{
  "arch": "swin",
  "model": "CTC image transcriber",
  "dataset": "analogue clock faces",
  "train_examples": 97500,
  "image_size": 64,
  "crop_scale_min": 1,
  "horizontal_flip": false,
  "translate": 0.06,
  "tokenizer": "char",
  "vocab_size": 15,
  "norm": "rmsnorm",
  "norm_position": "res_post",
  "activation": "gelu",
  "head_dim": 48,
  "fused_qkv": true,
  "bias": "all",
  "qk_norm": true,
  "parallel_block": false,
  "moe": "top_k",
  "num_experts": 64,
  "moe_every": 1,
  "expert_mlp_ratio": 1,
  "experts_per_token": 1,
  "shared_expert": false,
  "patch_size": [4, 4],
  "conv_stem": false,
  "depths": [16],
  "widths": [64],
  "optimizer": "muon",
  "muon_scale": "match_rms_adamw",
  "lr": 0.0021,
  "momentum": 0.95,
  "nesterov": true,
  "orthogonalizer": "polar_express",
  "adamw_lr_other_params": 0.001,
  "steps": 3600,
  "batch_size": 48,
  "epochs": 1.8,
  "lr_schedule": "wsd",
  "decay_fraction": 0.3,
  "final_lr_fraction": 0,
  "warmup_steps": 180,
  "weight_decay": 0.3,
  "adamw_weight_decay_other_params": 0.01
}
Rows from block 10, named by matrix and row number. Rows with one number belong to one attention dimension. Each number is 128 + 32 x the weight over its row's rms, rounded and kept within 0 to 255. All counts start at 0. Numbers have three digits each. After the name is the row's rms in percent of the matrix's.
# q: window attention query, key and value (stacked) (model.blocks.10.attn.qkv.weight, 144x64, the q third), inputs 0-63
# k: window attention query, key and value (stacked) (model.blocks.10.attn.qkv.weight, 144x64, the k third), inputs 0-63
q.0 107:071091128129159143102129151145063109075151089182080101176098106147142110141177133154127095148164127105099113166168180139097108168145135147123180098097111126086155105076139085150105198107171135
q.1 103:157160121141154168106098163075098119128111125087144095124108164149086157088086113146136168217125116179094112136130123139126221118123141138115152186091153103106093200141103159133088096167150122
q.2 105:114122114133175117050119099119113123093132151122123128157154113132119168079135150167085121149089149182124174120169160121120166112206165128095124076120202113075111138055112090138161145167098153
q.3 098:095121127134096200176122120137056144100155088140168118105091118117185093136138102111178101163082107091163114101127100172120157124136151171112145060142206126097123099156150097111077097094115111
q.4 097:145126180157087143099162083114140080107113135139154120125077098126083091104113095121106047166094108126096115122146111176205145147115111097111141119168180165043117131176141092183129145134120129
q.5 124:096140124180144096150167124121183106165118144118060113202168141135089128113118164125109144119138083162098148140166137071127124088151183122122081140135186081090084091091162084154139085156107162
q.6 088:127126129172130161126095153151138132101109117183128093191121096147148159160103173147155139159131126145138061135127139079139183084072192134137116129127070149071151135156152200089134088140177084
q.7 105:082114147138083090127088081134085155148115099173107124106119152122149188134083129122140093169173091088094095105115154140165131064149134156064141114113166095075160137101144178107160115201090124
q.8 094:118158097161087137076127113114076172094184115165150166167129134141158151154122145116144134115180090138172172102120171159082132134199133111185134134087089082191120090092113154111100079111159141
q.9 101:147090139145145152106107153076154094110162126128102097040208127083131068100139151097169164161118148125131110144118103132136141147087102165127177201123117136123153192069111114105124134120172170
q.10 108:105113221135166116189090133073143089195113128151139148118141119163090179107132105203112144108116137082087139097160104136164064128127126112096092131160110127084159138154122090092107142109174117
q.11 090:133114150108162134079122071184053099100220205160147149154145117137145168070092183143133130097174116070109139085136137132154122117148134121130152135077120111157142125085138119090142136127128165
q.12 097:130171148113145163083188143123118134147168152123080106157092133149101121129081116151105138136132131128139092065063081139203189162058128181155150164096126118103125165114121145106114078087172127
q.13 098:108095127105164135112190159093149140109114164109084125176164056115069125166163148061076134110121117204118133094131110141089124184198171105132139143150121154137120094117127092147161150142093155
q.14 101:132083134129196134179147169163199133101147190069132095156185140126168094158128136064171160113106108102121142156122117112144120122166102168100148133170127156144110085170091119137155156106059136
q.15 084:070096129071109140131100107079098143144149105152060087104117096125166138143110061083131102119136043117056156139129156126124154140132124127095073054138087097124146121124150156121165166094127107
q.16 117:198115113088165113088142108100125161155052138154124131146133160151122196194130094158102118159136080169106143132079156114124157139149130171077089080101121108149113139127133160200083103139083118
q.17 101:084106135165098198100098103108101116066135111144097121107149090157148097128150141151156072160145102122154150125132116152180148170137065210139148125111127148141096113151192077174182110108103169
q.18 101:205135124187101161131124169135115092089117182155106147135089091139130176145106130126111132152197060152095081177123077114161112135104110124179140168068097164086139125139120133126141125139156189
q.19 089:166097133148099091141111046094073189111086110163144115099135158148112127113122136127138125187140107109041201076120158140120141075121127111091143114131119102102119190120130122167142140166129072
q.20 104:153162140105156100122121122125137175100147078142101077124127153155078150145056063089073130152125117146098104124167126102145164191132119119087122173227103112107159188120122164109124132116152100
q.21 098:154123143069114085178082203101117118121128136067141133120152156103101126162134117118137089109132113098148104057122135134143140098166159056092138160124114134085097176152069168077118164072154109
q.22 105:195185096109098078109081101100152179103126166117069114179147093117121118132103122095109139078172118147117123136125142084124135161121142154099132114127140111131137132195180184224151121164137094
q.23 086:180080120147129104070157078142129124092124119131152110111186086069171110113173117158135096136036108164109166114095142102140121088138060165120156093113136150137151155056116117102145134162108149
q.24 081:142103195079095135172067185119119101188146093152075094101138097099110165126105121132142108128153107123095066122159118098124158107079116143131125144068112063093126187083127147112103139182117143
q.25 098:186142123128131158178071131146090169141101166125084138142163173170142182083141157183112195117156121127101163157130115141127176130099136180122115114068103120126106084102109135047129161128081130
q.26 095:178183101157039120088094078146074121122134146096114195109108094114140148130138093135157096123123117140192094119147111132135103082194081109123102140142120060140126118126174141180093097131119155
q.27 111:133167179132124101130145099105117105135098124114131103079101117148181159054137110183126144093142205137125077080061114088143156092075169127086097110109113153127161178165122162100135138181118117
q.28 088:056167069201086122151099110100111127075109120167111109188140164107133146100180125120132072145087119149153108140113145133121117111127179110089135170139161149094147144192111120157180095113190124
q.29 091:140135093158114144085138150160146135129113149133113152108104108086148099127110074097128156051204070102100160160114084080122139095122151096107107064157167128145118085132151169226134118109103123
q.30 116:138159146101162162120107120094085113158165152171155109113055149119070116085157112155097140082185159109112168074119102107124183088098131125082109118106112110163170138135145190127070162152178109
q.31 096:061185158141166117124125076162084143126190142125095131123118100069146104105132116148127090144159132131105199157133181089156107066068111103105145128096136161120129171107120181149123153055128129
q.32 109:179098149138096090137179075161137139111130107143190145116114098146087096117170129114124091137133122119136065149132150101133068126106111089120137147229108115130117121168200069157172129168104095
q.33 085:113123091145150118150026110134138078100215142111133105133169162115120160124092087161065162119136067126102140151155196151097166128144139140114134123100144124108098111163149139154154109191172142
q.34 093:111133129121104161138130124156094078178187154148100139160140072107065134179082090126071120152181132133111171130131139080137088137183100133130150152106140196117155033120152136150125114117136163
q.35 110:120060171120140098157118134115067112168116162118179134130142177140160123112180119157194150147118145101164148103059081140179108124118123096057130079103151139108158106152145153183169147124090096
q.36 113:116113092165139125129132074173146157081178109089124117111083154098053108120150116124146178101175077164148129169172118092125091097092079115118181160120136100128111144113180165116104051155148145
q.37 088:128170116122135167138118152087096127090121069114166148112096101127132092120167115139071120123111201118109154106126144129153095130144197079083160054121198112163128121095075117123129126188094179
q.38 102:146193099138157118147121102130194142093125111108148081053142145120088132101150150124101120122201117203174099080100161119120116120139069183135123175164055135110123141148124129112104109166135156
q.39 106:097185102116105100095087145136131105098117113133137091173126129060125161160094129125138050068118107162118157116132128086072146075172110190145091087124136100166135068137150145119111065155098126
q.40 107:066172156066149143054127156155127127135097112113047071133111122079131119102068098151084111142108134139136143131108124124157127142092132191110096104120188152142133115059165125157147091087116153
q.41 107:169113084157095094153134102124179141191116163129142123119176169147099140164137099149099217178078155147161159157161159141131137155067140092107113160144067140135100163115127153105188128096151101
q.42 086:151153159112107129071107171121128160180069190164099118146089117094084159173122134155081139160100139104155162159094191123131145099073158131088152130105109154160103145067115182103150105102086110
q.43 088:167162124102120164106134144157127131113086132151135163115104104160130084145130137180072101063121119067102091105024105104177112132102110119095181122118140114155120156141154155177081093160166086
k.0 094:142083179118209093148151114129149187129141137084153178171093096097104105128121142140081177132142094171108167101155147081121172114116077146071101126189107083115131098105127096093171152118107129
k.1 119:115181141140138097131163176119119139196135192124087171192143155100126102144087117165152210118148100191144146139123122102096169122121111060107137138118115111148142097103128106159129045092116143
k.2 087:124099117157157140116110129154103217127107158124116169138141048146109146092160131114137129089211139135121183159124140140089096093160090154130051135118102123116119115094204119098119153070126155
k.3 126:099176137173139136149164136174127145145169188077087179173102162153129113111120151126113197127116092182123157110110115122042185102106098120102140134152113114120134085120154091158132074083087147
k.4 112:173057138157057154095104130153136157155096118125166075124144121136167153098173120074132120119068151086151087111135179159159090175178114163152097048104144153117107139100151131135116165117108144
k.5 096:163109129114148135112153131098143118131131171132088153158145137202073101097143104158133190078183115147068173090124137118090163132107104115102122178140124084075109088082095075201138101125106145
k.6 089:135128128113187120123125087045136140124177177088077145165111140139107125146122119130172136108176102181166154170080110112136205111146113141071122168142158120145119055162131085187141114118130137
k.7 106:151089103141100185120136139125116090074063119103154074084139122144128142107148143140132041107094168099120041100135133149138095149110120171136121143102165180072104146154150096114174161178129123
k.8 080:125144112104147100153103171097092138113112125113131198050072156150138141127172109183086084165159091122119116101142053146069146157113146105096142154107146146085114118158143075082150088150143171
k.9 078:129151175107073150088111153106182151102160135140151109140053085108156142170078122083114173146097071142097113130137102082130121142113115119083169154104106110083127069132083107156158089107065164
k.10 151:088122126100143096147156152143124156137146170093067133209119129140119083137143139117116218144162067153111153131072147158074156129067136084083147161153106136132103099102131113128076078093128150
k.11 092:085151098152152138149111130155101142130129138081075184151144133133119134144153163112170151119189096191169140140133112134059160073159148163116081207108070103123099085157188137110117120153101123
k.12 081:155110138126113065100122170103125113218126167158070141113115182148144176140122160095112164069151082126145102131138075094167168112195136163123078150097109136163094132127093170150094113149146136
k.13 088:138109156094067154087098156129093123146097134102170137101116152095104146093160124170058132089093153116082197131173139092133147151130116199107105093090172119103131089100108159089133166131192101
k.14 097:134142114092162155123137142122150158142181146074070128150137165111096141103050114182144159138175043179113190122115126084084189090104145130109121127133150127152075124104157113112126094084125146
k.15 085:147084121132090151142097073129191124083132097127178129098158103121143109132145056117107037129123127115162086157124176142154071123107099135166112094109172181117149141167083118126090163153164164
k.16 119:146164127085173075142176087129095159148120164122127145130109121144127126095096118210128136128146083150090224144121134121090130107134123079077103111109160153142109134101136092143114068056113187
k.17 114:141092132114105155067089094156152093126121066126182110115138136130186156134121098071109046133081166107128094188179122134150084157133100174206120138091116142128113135155134089140132172127116140
k.18 111:140153155115123118130152142129086145132137162105144147197104106099113100148170144138128179114097085157163186133104152084102190087118160104071141127143180113118094056094138140183128039122098133
k.19 096:163112113117081132125080142133138155100105080152199113089139104103155120113132113142110102149101186065108103143172115164155066196131162101125125127072163216107150157113156136092145156154130095
k.20 077:102119120089086045129133167114168145130129174098058159153167134120123110176105090112147108094165102156178187127122132101145124121117108119095151120099101106147137123116101166197067143102206144
k.21 091:093081126137119134117111160069158139120094110144161088126100143149161151167180142135100215096144124102138155136092121189122073128098106094138081087191108135150163104120123188059096098107137103
k.22 146:122164150136167091136143110094134131167157171093076201191130147133107093140120095135137190106166113174098198118133126125081190146142121126091145143172129078151119072094154115188132117121160139
k.23 088:128124104188087161117094096147108169067147103132150096087071045121126124121113096131127092138116113110131120183135140108119082129166139161125113112091140140094115172145194138109159142079031146
k.24 088:134088124113090155113143129108146110088076135189184092091137106131166158135172132145108067104088156121127046143108130196181107181109121142151109122137155179101103117115083158098156153185113112
k.25 090:127134060123112106167097109140136101091143115190174112096147106170146119163130150160126059114144140148133081110142111204150125094145198105176110127106115194091178121170148125145150151161084092
k.26 091:101143198191118142141140119116104136176054130155210158109135145170175109180136115111147158142104151130157158181109104162113098091159132128163148139148117112158045102142172148136081126092116118
k.27 085:092105104148154115115145141088116093138095161165130109023139125127118134091164159133163141102123122140139148058125109139202152145122153097119091181190212150126098127141160169116152149177113140
k.28 103:129146213151129080099105156129144099191150122100068174189118153124087082127126139076153209107135120145101136136171160120138119110102078120146127179129110070150169115137155092152105101101152121
k.29 092:149134141159181129099141070115109148118107130118137160160140143185050117112143092129168135141140110098135201118122121088085162069160129072113154075190168118143091095092125080170108076130138138
k.30 088:075084124176147095114159154139153117164087116142124148146101187107118130123145178131171163150172130148161128154163086127146153127174178051112096152122090130116131114119053112123109185138184064
k.31 098:097111157178154103100116185115121111205149108086116198123151129141135161099136134129083194133141144163119172137142128125088165106122168138101145146234138067146168137139159173151137129139116151
k.32 091:162079100103090150104083104154136140099102129147171089080152145075169132135108161137164073162018172082140136114144184133165090148119094141143131141132147098159100153107138165116136177151118101
k.33 088:098156133123150120161122121161126169158129110067089155167155142139116107129103123120170171090151051194140136152104147117092156076075101108133082110143138057109138078149202098127181110157143130
k.34 112:101156186183158096163150115184123121138127166042125148194095134098121114142140122127120186139133110162141159157129160046051180113124112108089141137138127087125126101133145129166116079130105101
k.35 078:101135142119187141144113097098165155153114136103139046116125129157151157106121187139145176190156148082086099108109094195131105132148133163160097098141126154152140133094062086079104115073117079
k.36 087:093142170132159124145116154098107144165143103069100150147138167164177103135062113128125177110138137114149153159136035105103158079137124158052146145134151096084107096117113107189167094127098084
k.37 108:090165109139184124128168140133117154139144208069074168197115122127093082082124112128130206128150135195153155106154110112059120119129088093143119158145118126130137073100144109142126096093128106
k.38 147:168078126115076161118110124140151109097120110191156093068127125128169181151132129112131012156091154078108126120130136111178093167117136102137138101092146190090141162150126133142153183126115147
k.39 078:112158156177164083143186178157066110091154125088103167166107166130147103102116093127202066136174139132085113175121115080070127157166096163141109161155175144130106118125150132135130108084136122
k.40 095:119160133128167124105150088177111112169148169117094161153142128132142158108112134088092098092150122122108154151134091035167151074158114144157101164161138177175110086108118097174058091094180148
k.41 123:136144113082099108120062125080156132098083040180179092066156097108160145127096122107110114148114138072120125134124119135187075117110182127099134114101136116161177148159110167107095171146163121
k.42 084:125130123139171119085105179076109139124082127124169146150089111100154168110102138153056165135121138107090167124135109060130140091144183138042115138147182178141149093125174125079085103097142103
k.43 102:143121123127186100134169078110098141136155185084079143213124149171084076202119118101139194159137129171123152174122123094075138112192105121143146133147076111132144127117146128139125105139087126